Weights of a small multi-label audio tagger.
Model: 28.6M parameters, log mel input, norm layernorm, activation star_relu, moe top_k, layers 6, width 256.
Training: adamw at rate 0.0014, 7300 steps, batches of 384.
Data: trained on short pieces for a synthesised band: melody, chords, bass and drums, 26041 training examples, 107.6 epochs.
Rows from block 3 of a small multi-label audio tagger, named by matrix and row number. Rows with one number within an expert belong to one neuron, the router's apart. Each number is 500 + 50 x the weight over its row's rms, rounded and kept within 0 to 999. All counts start at 0. Numbers have three digits each.
After each expert's rows are labels from the 100 clips, of 14848, where the router gives the expert most weight on average: "strongest on" is what is common among them. Only what is clearly more common there than usual is listed. The data: short pieces for a synthesised band: melody, chords, bass and drums.
# router: router (model.blocks.3.mlp.router.weight, 16x256), inputs 86-171
# up: expert up (model.blocks.3.mlp.up, 16x512x256), inputs 86-171
# down: expert down (model.blocks.3.mlp.down, 16x256x512, transposed), outputs 86-171

# expert 9
router.9:504424510536548542490452530467543509457474547431561476473498493468559479555489525500516564611398454525417521420472560566553546547540582572544437465455501583552443559456552544407520481409396473567477478542445443533478517553505599492502545511502536510456443372
up.0:460466535441464580370539342574392512510403595471541429483444528547481454442404444630475530521496404393462458500514499451491541588556471433511494507430404558523590464481476481517488455509499469507437549492496464474454451522604509429537486483466571449482477519
down.0:484550442499508486496486483496478404534482463511479553510461485453470475476490440511498481544481463529557460525529506519523488569517636481476522488494482454480469590576543534575557473597469403436437453482499499513480546534541536485471551401470365421441465511
up.1:535372401541586552447547468396432490478645500532420496442550491567458502599507598383520486521518534471502450524472437516463504571480458443446497586506569425467513526463499511465462491444539570600534514519548594564555410497387369502488510488527470490552546516
down.1:510541486428563483477436527438423439560395483571456450527529490516433499515481455490455464559589466479464482533491490456500384513577452487558454409540431430513470518443484501534469533539479467505451473472538482501417541573507610610443615520503499493475527539
up.2:489458463557429523412559475463516457528560441487503467485520563470422501475519461436517519514453460541544440540487542488535549513512561443486559566543441491462447563584481493393503498509477538485488405544499548509525429453464495528487454531481371502540439508
down.2:545532576555513470510533451438583531497469538414480533479548373451534582457532545539428554538367551528554495525540547432513556483407525506498524524548545548542510550465442532484475557619504464558538494514515505524397468530392510370579486485455500443523489446
up.3:510536498488515525466405554569406503449359523551555527519456535610370558490562554651437527539474387596477513491443457586551442484500495500451451518491481496453512396573544450477529440487486419398617554571440495405459488505543516460553459560459457497486508565
down.3:516509416522506424460529455489420554589506529597448505532515467409506549531509479425482521531463585484559475504521437463603482440476497485593513461566546507448497566566527441552554645508438469512417539518463533491477530503501499530517495501502488469498517477
strongest on: clarinet-like; quiet level; melody instrument: clarinet-like

# expert 8
router.8:476569423505478516443562574581480455441560415443403507531501572525486509579574623507548477458587544607514480536464459592552425573594497514437544437481525556492585505533585548533393458510523506384541504488517501565511492484429379550464492502474475500518473458
up.0:512508471565493435508564489480491459458504513485427459484513366635438422470487497513506455526495359423475541494490490500378481540504499444481388482471550488467417440450482521525579473433553462496505502503551671551483578498518488540396552463534497525447546476
down.0:485420545496371508542423588473527475404553501428467500489394438454469511524517521458472583505479502591563481470477491508512445506465566585492507497472527570572506468533418551450546440460498613427511411441501477489507508475434478488461500557580506601569545479
up.1:469422446405446416522561541476561533558467562426414500436502499512558537497475564437512433483497467511547532456508542486470478530591415421475561506527614498492474542485431513516437500559521461510529460476473494512480567508445440537531484511551563507548493444
down.1:440418436523499459567419577515394547477439457468467488438520467558398472474439525510467503540478511528556528547503443552546443513406501519481489555501469473527489478534506566513598507450433589459521471578527548596543473554511472523539512503483437471499417482
up.2:550465570542480466555403478496528532518474477465496565490443526485510509460536405659474459444536502501464507497483512451448488474463512438471474503498498523460446530488577484571417492540479457555551441504508545447481526446525585430531447469508575511442528474
down.2:493451520421511518471549457474459423580592469558493469417644470450409544514489485522557402534515490504568409494534469417440514521510504465577473554555446458421469555574592469517504498479544568493457521610602468564458460346453500515426476478445477538566552597
up.3:480449503513456535491520460538489533456495552642506423487471606462435555499440504453427555490485400543504459415553444482527459415441456446579431488510574525492426444494485486481594494509552504514471521476527560465515550586412432485571469538434534434529552548
down.3:442428534481479566517408547466476500481520455484519484519420545545521509496513470515535558553460492449569445514369500460608460485527557453406470490589539492459487472495444552485613582477458504412525403516436485604649552496501467599561523655529459502519498446
strongest on: bass line; quiet level; marimba-like

# expert 6
router.6:476437461496483430471551558516532479599569388545450472386511483453487577408468472475450537537545503466558531444529461472480476494480468471430501522477563519539560539513508423429459387499576520471395546481501504594534482488515467506543437497416570490563566600
up.0:444420509498565577502485523488541467525445568565531529470539522435512502577548417541473478509497549470461449522565457437538438462447508593617482521475484515491516574469528426528564502442542476578525461492506548459585522592496469498545489483577561546548463562
down.0:466533524532550535440473558520531439553467453572457538417419558606595509497532400509572569549441523516521553495382544499581474411553396473453419435532512513508477459517554527538481558479533509513552461505478532548548572486572489549420536603504524504498519474
up.1:646438467500510485556543443495467495472364558546473461631535418606482390536482491563471520476529520468401513503514461460457540562482469502538432493453438412523453442457490549484479470519581454476516534490538459485580468540496486533566528556543472483457521482
down.1:521539429589526402517546412520515503436512526485531555485472523427533504526502485607504522531465517516493445465568528543543555547477569457562547530576557480558554506535539466558605563554459343515477533468447549487446585483515480471498476457427473515471491483
up.2:471500489450570479488447522497451506539569577485562452519529575484465446527519505482547535443498500356572545496448333447467482512584456543537460524583524471433537541508480575419482518566554465468545528467561518510527477451521481501551474533579503512414513511
down.2:498587592570568475536504489555572419582603502498496458499515477560526579490468474538511432367487553437590501427547483548426495609499511525619539536510557443403603499473490554451504492494553567456561433505455470496584483506476471556515515486481510533507566555
up.3:443623507457480513403509525459527488485466504503508557443500537540479475544532513508533539514505486512543531540394476448452516505597427459506425374488517464474431414543476439512482505491475470453502502443568437501486448431552585501521544532523584562370454534
down.3:616505390624540474526479473452519547486450430491455472524478536578569447487535538456481387554479458451481570518539546468433537528549493492379458520420433492532427523564427502518494509591411457474473485401558528467475417457504586574461459497414490523489480591
strongest on: kick; drums; clap; quiet level

# expert 4
router.4:557563543484484497553470461561550432516431580416520547525456487451421552409505549514467578583469507459474553512452552525531527523536494521529599522458497457435498491489472483454508517459494497456451564460585491468454455527444559528464467457510513511459467508
up.0:551527596494536469463488524474489515540503568531523493478516500612481357550512443496514412522483446531563492472494514556532526467492561482439391493490517416419541473495570500529634447527623576490553493384575449492480483458440491575557479511503543559469516548
down.0:494518519466498509573430536567475582474437494442544563476546500426559482479498495522501499470376506480542508546502558521467510499426514475451529538425533538524502553563520463444544431500563525463533521499500440458507486483498490459564425489434543485539499523
up.1:510518539526437550479500576558456520520472540457418458558620552521502498509533606558456518447604543521471538586488541494475507497582556539397491439416508488592541587503384541562492494511414523499567582403483469499481528500396482573555546499549545505479483455
down.1:423441580490441574510425520482479506555487394411405551464474541484501560495566463508557519470593534497535557462488502490484482463544495554470496478422534539476492497435480410559409508530513559447513445421595424470519453511534579530523576523524488541459574508
up.2:517459522493491496548494496390487516471554507528459506516422510569429471493470541433434536496474477472460392471541541481476471512521499475485474594497481503425386526558527502455430500565524431448520573474495479540524554510528559565468519524483487533490524574
down.2:478500597546503412539506446434557482467483481547475467472385432591544521501515501487455553441488460515570577434548548506540531490493530549488525553452581587537456489420483571476504424548500468412471462464445473479601477519496531498519566445474489568524522452
up.3:542540507497509494484447535572442579486527441529538482511542559519474530516541534590433454448500555506541469658588521439444440357426538544506487525547473559556421520534564437595544481496548450546480486596498473433547499594481434481479485487479496430440559496
down.3:540493599517489519444500516441453422512493537544550547502465516487455447472545420517497561518488495601575447481423405526614584438484498559498544397504553576428487456415407418548509574568547522579505433557455579457520538552484477495502504581500472586566477511
strongest on: reverberation; text has "room"; text has "reverberant"; thin (high-pass)

# expert 10
router.10:465569484532542502561581440560518499567512568544468561405599481502434460469449549448582506471450445552566481545444551562468592648440430431435552464541436463523484518499519545482479446581559512481441443532489564497611435462520520459467553461523494488518548499
up.0:500555473503515446548539539468510455514584496571411419408531382406515528471508454388575448565572442483519601528469528515485488454531497511503440503439595568481462498443498513570492537451534599504481503473578484575515496437527475460557453397476568547526489537
down.0:578500449553499513432565477417549549465498486505529487442496498460573524526523483415517531447422552389456513422512461571507557503455553537521468490467524534562500557494498533476538501473503560530556493484527468428519430516392445457542440537397495553596511481
up.1:565556526518526549399404405631548538570522495480460531511420513568539540563459494545534417507502540565516414534564488464463520520512554473504535476456527540550563579548484511553535507520560501499500401458411542490428479490447379447533551353408477493451542543
down.1:477457453556583483475541490522495538530563416430473472420482399484557422568514514585458525567526488473548640493480415476487510527459412579483460525493427495425505401442512474537450466480545532461531498496417498501544462374527580576392418555538504583448561497
up.2:563443591499412433494499515552532507479499548512347490574518414557494429499375549476483424523551537538496500505532496553534444495536537445581429474501539492484438418531543492469465518485489540514488512499564458373338565552486434532501423506633535499451491509
down.2:444447470559448579524398526467436522529512469467441558422497518585526533474567460545578436535516487467519527536443534444528456461546463500470530530604526562542535497576552453540449527508477478517530451520462575533495447455583528554445522513529519421501532436
up.3:453485533360432539418459508541457437408524564555442551528461504550541520495528524555521449528551461560422484497528560530541442481495544494552438462482500501452402403503547533477513603462515454424553644424485547562414559470504478444605501473492508435631512433
down.3:554562475470481562516520466582471423452433493466587609564424544476481495564453443462448560447530595437391478540587481446509504493533514529564479528416487456561521614539506473518483468578470461427503579438514427441561615525537461423604573426515424563404457468
strongest on: kick; drums; snare; open hi-hat

# expert 1
router.1:536488571494446438545494395561454492544431455480530462497433506536562434560527512521507563398520548467525504525560473455469495550614543435482595546486389601436451527547509410418581514573447485591510595476502509568449411517484515394468504580527478554552497432
up.0:532504498487525597525432489489405492499429505580584545506540547403483547487551469561480541447469465592504417490536465512467504483487460564499442518538469393524471559441467523512407475496561406550490448479486479546530495553533507491481523531603409527457595558
down.0:467515550527459534577468521484518351477454588476530522472489555483563537391462476446511527489449478503593519425544513470485496518474507520446529497464451564584480525431518568415459543461508470542485470533459483438546549603571461481541613488532536477558515531
up.1:454571466437643530494474472527526474512587521530496518494487555438513448448451531443497499518436512395603473502510491547568521507475428402555520546533533390471552432590548514532499551569583545366498496473455487581437480380527450476480528467419578449447530613
down.1:455514446612463567448515434468583504548533454457407518533503623469508473514557482539552467555500564561493526556515482535482547468502511555555558536595572488496458509582412435610431624528500517570554398584551542520461457506489476534448495471474423471471562489
up.2:461458420574530526467559542495545439512497486536440429453486472518480458481506637425533441380521476494438356424508492447553495576471464562601498580497550463471516459489460565449452532573537476565507532426508584509467534430392475441541454522554575482586532456
down.2:494586552571570554524502578571582426517483586418521489436532514475562464526479587457470504373479511472563518430428502512481535460533470537489478491461461505523483398484479510482494485487505484608517475493420528457592525503543488505510558518558493624506480470
up.3:454504461446520558424452514415550458588580469480485558573499474424556436491532424506466583525494514584508555556524491436610512481462445478513524576468519555443444502445524478522516478550519563492473515493537509535550480471494571483550557439455474452469531526
down.3:526466451458593496549465469463446560530550419435448390539485507475498552480534460507465498581513515540382476576519572542539421532503470462440533528489419476536389485569437437495493450509423489524468517579480457570470491529547485513421438575446500454602519434
strongest on: white noise; clipping; text has "clipped"

# expert 0
router.0:555501474473529533505436532499470468515540446537471520536486458525487501480532514419558515552527421563511527548476442484500462505555499428517486511533522599422504421442568521596482489492538520529488473540447583507478569472546467437523541489485529469502454567
up.0:523416528507474416513549406456445449569489528564469547511606519512506509518478457506518400470582513512500466527534581461449501613413445434433518567450455447446532524467504498550547465482500459508534630507533486479505551523458412426575614471534468530492632530
down.0:438531559460541580487502414519571435510490623563586502555465489486602455501412354521543463460522483416491416561523561449424511535457448440491462412517430459476489445454506500496444525523516634595593470483506455494487598490528468494522487496592594592435592511
up.1:477607501467468481525514503379496590463484468531406437503504578586496448464473452485515506512481519518489403455535518458501564461463588422465407550459441536525470544516518447476519575512491476540458536444509420486527586520474521527519520521552483433502493461
down.1:469494415505536512479531493414524527448457428542379452555533492450504520559453497492517453524447498565433446461508494569570476416424519456518444522456465429495508509555514545538500597560444494488371504420500500529471578449423592586468445426520458471472560503
up.2:515466439445538517415500434537436508568436419521590551462576502480637495600502534540482504434472522482592610470467540502391463553507473533470589553516561508532553534503440439485443443495475446546501513441360461534512394423606490399486557436504496516448523531
down.2:518438448532499511520479470491524493507468554551421641461449551593586492513538490460559527520496506481457587513553518536437418481564484447452513467429535612586453497494497486510392503456450464406412540450502583594521565522602543488512493531528538533467538546
up.3:548535490514522525564386407569549467500582542500593534512523536418484464520517428432476394502514531420435443502562502480515508547585426449525436493466468438531491442487479436485503499505566428453485511567535491549517557425550491491478500517528479578505568523
down.3:549511561567440495445527416562605492452453544583522581460389477494552464463466458507479470461432458473611500492506456540529517528441575414486465502560545543518503470517385572539543580587577456558537526499480506462506573462535440445462511534530467650533470495
strongest on: horn-like

# expert 5
router.5:457576459531454541557447539505468505422451545457518516452465563471532553485557446454437589467528532604430495452511625562511487443433527539556480461534501528530571558536467556542477441510502524514491450450488467562558545489471578456501448429575409539474556542
up.0:472598436481570590429503371520513483492554589602521446505543452581438421517437501533506473475437491471433456517431537565523548477555514432598424576570475580528515440507492557565512499592608477530514442440476462544471485432570550406472514588506433570482510508
down.0:423495541565469469498623597626508476484483499464539548514540549566507402462457558573524499413546447557567478563474470457549444502461505506408485493488424493472469487529494526496458474439416420444604483587516567481578496426497531559465544528605526509461523540
up.1:469478439503549459587534534457515526549531425473423434451589533496525566513465581480513582520500515538550529443406496465480534528476489507461517571557460490492395581543409447492503443428457499465491464493490440513499485500494477603504397501498518497485561462
down.1:417478451509607407535461529477483522552453501459438495566557448414624468494514512518494525470478616469542543431486522597550548543499433500466501436493522487442446467485529461490478499447454463514470494486542468521452538533489509589456503524459546480406429559
up.2:474576553461481539503489501488537590448538501453472406580494478474524554468514419457513492546505479539564513493442500442467514375549537524548444402449542480595522461415444540483508485504559556494449477480501408482493551526532501517533584543458512537554451459
down.2:498574522587508516552530566528595461454523502541533507438488571508486491545580621513444497559441497473536567560541480485395462417471557560480488567530441445606484488603464565504530514518491437488606505463456459454508467410588480459540456512365455561556452369
up.3:585500389511552498530519498543514453485554523571430477524428486443530415561466474492468452462523483502504450585524390502568426441460496500495425485466472504478523592485535402567445582479616545424519533477520543465480535506511407501583432490499526529572529566
down.3:497539462522577491535450463531498466500464483480479477491480562560520466437472402523469443506514463424523520520581425469574528435449485594458516521469467410541428569459487490521484503559426569518497564494408486433580594577446463562523517500445545487531504530
strongest on: quiet level; harpsichord-like

# expert 12
router.12:531524597473494439535506533449483491496498415474518575490596507525565584466513475503401484517469599498522565463450543498448530514487506567522533582464508460541482554561442419475436429476506446565578449544518527493496416546514422434480458521505503551376487459
up.0:514467433492531565514422552491459543524510465413536544464461550484467501578476536557490497451564538501598550489512438599483419584552460476473488502585438503574502541460504411536453453599550506431523462442536557514583542440510493453415624441512495605472542468
down.0:460508508504519479525462503525496539582528457555470471596512504479527570463558537524560503445526492428515421453568630563516524538585506482539557537502530535379516470519522463511505523504501464419478510519552503489442559489515559508478459509434565474410455565
up.1:595553553549575441459393474472491518614578528465456480567466503527463489527508431485422507440482555371566446531566485495440443481506464465572520457507479522417440558529542493500455475497533568485483503565627486509416539514471567508485527455486486509422552421
down.1:555508523602567478560531464480531541521541519598472531429512529528458473549505504508448482498461548574476542576529521441508529490510496513445478593571510390539403504523533431538467534553502485519505472478456527483519484438572599487468511557475482580453476504
up.2:477495483484474609473401488503576443529489437491488505527499548472541482431474461480494460473391508453391529479617493475462474479536372536515455597549405527441507411513486555472387444521590439509499485482556584528547511481546512461461411498503516529506546479
down.2:518498553509515477437480419461420537484533490499570562471510438585507461508506473490464454519454483462484537453438452494487491584501441477480500573443521501409481506428539483545547516550651459430535541575448454568495398494434509535396551479635498503438500552
up.3:574553497451573488417512410455447526460482433567569435439473537521502538450491535492594473471477553446453518475497505367452424556558472493444524459557525573509488499500539466529507426520491468567476437485493484481564468418481548482432555555530488440470459515
down.3:502391467491522426566491391463446575528477513596453506516567461545495549494480487515477471495498515441545443439548541566530487578533558490485518493545523432477476516446493446445517431474412510518500386546481586489401458495436548510533561534545671447492537517
strongest on: open hi-hat; string section-like; text has "noise"

# expert 14
router.14:435549504408464441504419529581362508475466526494585620442522493450494435369575466588580566436522409557488480459478430420552544452470489560508545463539438489462460515541577561587426502457496484434487577538477461471418519600564483562481489526495491437539467461
up.0:482585435500543465483582457481476547456495586541518436534585486498508403466476583556480455492541597493471526514509484512472465500441497566527521506514517529510432460437525565564533543472451432554545519582538500484471425490505508432456415466454514489582482566
down.0:499559457479538554590539541468546504414496580488527521547474490396490513553593545419506510549479536492532447520556586591451436440508556537460559511467534462573425433475459449463494490465508494457519505447512556515483489538549454495562430565426445490570439369
up.1:472479405502630621479448470451601451494471500470539472555407532501442454593528479483444480570450576479503489657628420506483439451501418570505509525428459437499425486526460429526508581583519514523493410507537397490528449572509481493465538526478433526535517523
down.1:571481534507483506479602458491537476533526488489504460462532441533409566506568610515455377537487396546461511410558487488490475521388465485465534643476443490397445411551411442460528576617610516470535513563579471495571448463477512550483449552500497529435516513
up.2:498518530543533480598471531567509489533568424520498549432518555573516395508526482462516382525475515448550472553526544437480557539431485568491535543519490405490506435470512548525506487475602491506517499587550566523524395457519391505475466485566488590540513572
down.2:536428544514546522519446516479503513497429570559473588478572526496475414551577486530561484475501547591524519544461405459516500465455387558428460400501480504567506486439518428554505541513575510597530522464449493465506476559562580486567482593596526531493581495
up.3:513485437521468555468503491478482558456477461483487426500480539528566494611415483454516612508396587432454546501528450381392514528573463497445554458515475542598558556555526513454570466502374484500493542417446530475507481445514525468482535481503556583464456344
down.3:481566415589550479525473581499554469511506486448513517495493474554428445532486651528481485523473558549470563538501514530511504465381534521491520573502475493456465506579562507482485588472417463478610533486485493412535535476469512485496494425399452417465470483
strongest on: bass guitar-like; clipping; text has "clipped"; string section-like

# expert 2
router.2:546538582570414503584512490452491554493556419480494512460511506489455412515533465575484444526556441555531542502475567522458511477559588559469482438557474444521530558407493497596552484483547579486549568510548531512406573603503542600547459514529555510482413598
up.0:448449429490502562465491508497497423546428508479522519417471507498481496502455454350553555489460439484542520500507488526507526542445512466536561529552518525442436461548545463539626582497498504549540389499547500474562439439449458493474538535525447415558507503
down.0:535551470489469526535522491535479438587380513455506559512515533439496528415467522535468455556525447489514590401614472564438494614430534494513531522416503576496480424533486461529515579537510494489530514535552468375494465485556500487527500465420455466475518624
up.1:561555525443478583363533440422522550536492506563548521468507454555561548461504499460541577506449435404517562455489523494483468459520431454512490500558511612480502380534587504490414462491460546614418486482522542504430440410542571518536490549472455439459538493
down.1:560486493410520536428559476471475500508486452512601469488460474490544472444487433453449457490499478465500519461479541514519541485503539433497415511511498496465518477473512569464580399505613568468567493450529432462496441499459390399519497492449539550510548549
up.2:503484508539527479459458452460595452580419500467479445510502492488598472419362521527516522522466484472497615472448540486498517564494482469579484473493457581542567498554409589449591455538354497696573432449466516470510582466541423461481553513546474534438549463
down.2:517493493514478496446582458470490448489585465509420397490494482565331460475446466530478443572552420573541458522458480509599535588455465486511542497524542447394550479555471460443500536586529599492515463651592574573535467496408422495461415530545462528423437530
up.3:529476364534487434488403525549492541514584484463490474470451536551467502539471678457468421516423442521480469473387500500555546491426512538441584537451563539469499589533596558466473471461461493538481479584403562547580537411457453514427490461512421563438550472
down.3:561492503605525505526486545537467447551517514553511473403566495526419463561538601501530409574568482513469536546403480367568591453439515508421531588540476429536483506532530473556488547505440459551508413457496587527595456496490551547600462389534527485491547461
strongest on: harpsichord-like; reverberation; text has "reverberant"; text has "room"

# expert 11
router.11:465498506489553514568506486459495524488598444501514568519421491425535559481529502530421550473478531504455482512462424465450385501464498555559457535473527573525420462488562434562494475567494529466483540450561498468471508568470583503446556461460500464518486522
up.0:530398478540586504512518509425441462577528533569460416472547329432541566481469525501507543505509491559498586519440491457559487456415505579512410521527479526534569524438478481536499412497590583506497500421508510490478488477468500510567450414494542501514506541
down.0:424499539449435537496421439538451560393550508393466514540553535442432428552504519518527443526536527491485473532590516470572472483460509575530493505462460480423561498511536389524511506542622600484459541516539527594503436490455544463572566505541539502513539425
up.1:475541561463465577570516529511538444594427487550487556423515577408494549563560518486541534547496531567505504542595478496456470505570420468563581574446553493553543608441498504555470546465441442477527408446519474522456498495609470493563547431577534590449466488
down.1:565543483571535454523584457553469435532606487486423486459528567468414514498484471533438459558477518515572408550501631492536535483446502475421550530492408474465508524469533408472485545569575572479477512581516526542532529460511511466489424554424547467425570534
up.2:546440467495597461549523512566499459520536466430492540418528494440441507525512526475481432453580491490541477509561628384480595540571478505453564559452521411455457557477488533406470486520508423519482522464466581518490459425415464472564498436570502527445502559
down.2:562506502530479475554458573540536479571504431455488617448548470495535556397496536491463546470569458397512486435416601438384512530511519476482576557513516572490456535405457475415452481586458508556553526468528506474460560522535556456504534447516524516563500459
up.3:496513468403514458467565445562516531396400555536465530596483495519466453474480523439500486495553422491436507521523495506395403499516518522564514452475541525502452532523372400436469519418484482515421493551596550447482557485475505460471479567549556544522522512
down.3:513507448441448507506512456439595578527588444431513525418471498458471460514500518515480386451553506436487541544556536452455486504588514529460551502563429488501455616447475520449489428506469469530556533446595593473454500481450626456475481541604513545501442482
strongest on: quiet level

# expert 7
router.7:464513424462568462541527451483556452510600415597548474472596508534486477511548538408486448479526496486562568498536517485515499527514484536578467494457511479417562427440535568516549561476499566508445470504475442563438522525420435516585578425541403479575561507
up.0:478486447563518499472460578477482536518484497421430460484525525479509484566463596584415408450508525467548461504598456608429480465471430429492563487481482432492480585503505439520547494467438527530565513520505479471481467446459497554422548511457580538470592514
down.0:390489546442406481524485635529515535454533511387506541445523488487482478482574498491483540489520508510562482481453573516547514551484451544503566456494506544484521462488503550462491486451551570490537527506570523548481465492391451498507552465573554446473513422
up.1:550548483465473485439520518448490602507457556621560512518484545556539568478431426448504579619550533446435476436433490386513519485477482505431496562547614497489441464554454488467381516446446462579514416589395536511514472457529489490519434551494518500558506514
down.1:554528548546463505451506570568455508539534542524565461548463541522496449482587557533471459588617381484588428527499600492605521438529508531461558543547487451435448446531474480525548495506463389537517462528451548491502525538429394563492532482493529441501498518
up.2:589493501509531456528403473469494582482544505432504415573398453572611497497477510558504527491486531384352504491485490557447542435479485512532438599463491575403473375559503501511448434497543492439519492450518507508504565470426569552508387449474466528467523477
down.2:478510500511535533521492518439624479407478510494496542481430465459510501443437544475560501475540489458409493590506590413588445483516542508480496530536458496509502464541462518485392480565459526580504455436573511504505495523469559407494531457505553486440525533
up.3:503407578479522536572570476450503512468407539482532441523513456458409380491518481507491611517539441565549510586444482471524531456491494452534521479476459531534435477431454459558508429609573409522506484473516437460446483571539573429512480445405509474442483551
down.3:527541524472490451585484522407561493475451470501501524447511414519456523406524450520420519541443491484489578532471443487546433588509520456564529517590514487461493574445509478436475587655463458527507506498553518506482558525446596408512610469537522483464522455
strongest on: oboe-like

# expert 15
router.15:487506620454431485556456481455476557514469486496521445512605510501520573473546575529450421431521564523452561477498601533422452537419445551552378483478503466533491452554520518563484511437443421567506527561421445452415458507582589425615530570584528510444458479
up.0:415415505439465542499425555455467510513608456504463475475495466475510486430510502509570530561525501563525613524507521407513473495517551537499558400583541525577619582484536578503505454475461543454505539568443470427527553501510471494514545410496505442506460503
down.0:480468504509522563465548576406445445518529489439498460482446493535392495510463463439403539580550461482494496595434476474543495527556442441436582477550400478423463420522465437401504509584509538429548432577519499528541446457549532441462519558522544502427511507
up.1:458534523540505534383578553510508510530549579599500372410496531533555488538523476489460454516538431481496519510482556501469464532497437418554490425502492473466554441420438543486578510534500441502552409501472512496478498468459468558485412502512544527489525535
down.1:449514480542452567519460547550487476512560512425533503560478571535508465525598507567471406532593456471506507457544573533462373517488461473483515484447417473453497491518474492559526491467550477441539472518525576557567482497472534648432529565529481503538494520
up.2:533463509446535513508396467474428474549525522601588547497525578545495469413550446493475496593437460455524570506450487439465463478479443420481562535586602452441459519533508453430493441562549492450528430500588517463501506501551510535533532484534495512543463524
down.2:513546528580451516523447519565451531400400562476566619495533556539542411513549507524478493516483414471434553566495587431511444474546540525444507503448478488561524478505534515613449505456534351515530520434501512410502392511511507465496497474447495471472494559
up.3:554489479504475503446503515440432571398536576510495433484463451568432526554465553406482494569448449477526440514412468595509491439476467423469444479478530501446414459510466509463630674610467520473555474501470415433466512504418465473503501570482487497487486485
down.3:585516442549555451507551444477556548480485496595401481506471550501490570596548623454482418528591582552411458428574483485474482497504441517472488542443436533523431448483433399491523522480582524519446537558502436477479375592534527482423459448400553414487562496
strongest on: flute-like; saxophone-like

# expert 13
router.13:467517522432464618513379518464594454563576428437454536487548577468447484602553506448542442550414549517491406515595544507538455507534510448488425579400468457454450575528513455469467529560459578528494534486542454538606560479442525568435615570481407511470511444
up.0:458521471587514418472475501516538584522481485472455445535515473530505432563485541526484423483484535554458460500536524581474566473476513597520470500424526467548450557512472450539496590463462522464580412510499445456452467432513529454483499488517487440438530454
down.0:520460491508470478510530566562543527474467564506509543471490507496558425394470472577551557454453444510511471514525548497393563456559454477415551374549574498525521466484433535444464569574511520546533534527520485539485501456539404450477520511551537463409503555
up.1:481485590471543480411551508465538536502500546573524443556454359447518529540512525486540559520560538562404500469430462514462508510553464570496491431476454502490438403498461473518434597415536487493595465490624512457467569476570594503523486457566460516474496531
down.1:421466571608478536551448483520520498466440509491459546479485560508543480503495472493548500516452561492461583526516490486565490467544436583383408529488460501585491524499517435526507511482491533496522486436431465370563527396569552505578492556510494527449552499
up.2:520546435430532484444539525461489538532615484541531509390400512586460530460417489407530561524546413504482524506376482516571490532606431584474466422534536455446512456495545606430499503416533571523511506473524508533569496476539452484506459519587489526504495447
down.2:405490559446415480479425566494459471473459522463436434559597496567475413486586548492512531488502477545510472467446508520456450522568495427387403415444442504452494474427482477470510417468514461442463562475525479507555505537485547600519535618542530395556538492
up.3:544476492442524498493529474435489431523476488547543558541533508461495541610546468518492526586477494448505448529516511406446603557456454424475455557441569471456447457360452506555412472630521446532510441479526441461477441516451448499536510476507536550536446573
down.3:555453501416560457545515587573379546487490561482496620557528478502475441580479567537483452485536437514437519594496453417483470487487502546464492495478436466554455532512565386552444497444471474396447592516500544588513526491464543505556485528573569527467547453
strongest on: square lead; melody instrument: square lead

# expert 3
router.3:514487462520400517496534525444453508396456571520518397562466498564470520573453567465490408511483547480547408471505515529528479468494572545555424389525467549534463449542394521520538566434421468519516482535575573433454520515545533528458468523457522443536422558
up.0:384460569502493552494440544504507420573479533510528502432533471493600532470521506585509502449412454565583509517445502585441508524509481502406507487474476487611533463579477592584548492492510507474560450492486452509501536389503464480461463498524427531559535533
down.0:462465478571562563516463477503405509572584577590427481503472515531467476535415457538544495514487471558477525536472498505546555501588449552493488443544476576563551424402543473507481574506536498528395423481421584499460513448554612570432444445581518553499547483
up.1:531490419582435524527537475411475508545572425483468509471441453480527592448417507408512505529459585431478572498502536555498540438472496473487503540379603478569581510530551528428511452476510554515436388455411527487544442377454442476499498475437549525551509474
down.1:544523510478556559556554495425529481454499456586527440525513426546591552518460490442536525488475659371411573493492503408537445456502499506475416610576490509524483536489478497432513487460525512495538529498510436483608472551601543507550414485419497523514446491
up.2:420436417493458566507570377472457439500486446551403486530538548443463468477404469421471387553518529442530520559525516513573464470535396538611469525553477474445533482539523443495566500468539610546487531585590497550500566469521461452499575534499497499523494467
down.2:517526404496550567498510521543560470389446542535560613475494555599510463535469468448495369518420513460482433512533510478465460483486503465442584401543448490621518540536563547488501500501513522557509491424495532561442473544531484494451498502512494454466560523
up.3:487464513491545458523471518529506435487453567550553469522397514514455507528503592544491490525549432476545443414419437562479476462477465523454512426476489534477405480509498455529588500551504380442559616459521441433517515458521475490533548470427591500521581513
down.3:511547497524598449618534455541507420395468444496493521486475511387533442545515559516450517460411508489420436550489554538483524543451564434506523516433510426500506545555465519541421434546465469402575544504577424536496507503477417447570459601390558565514434487
strongest on: bowed string-like; bass line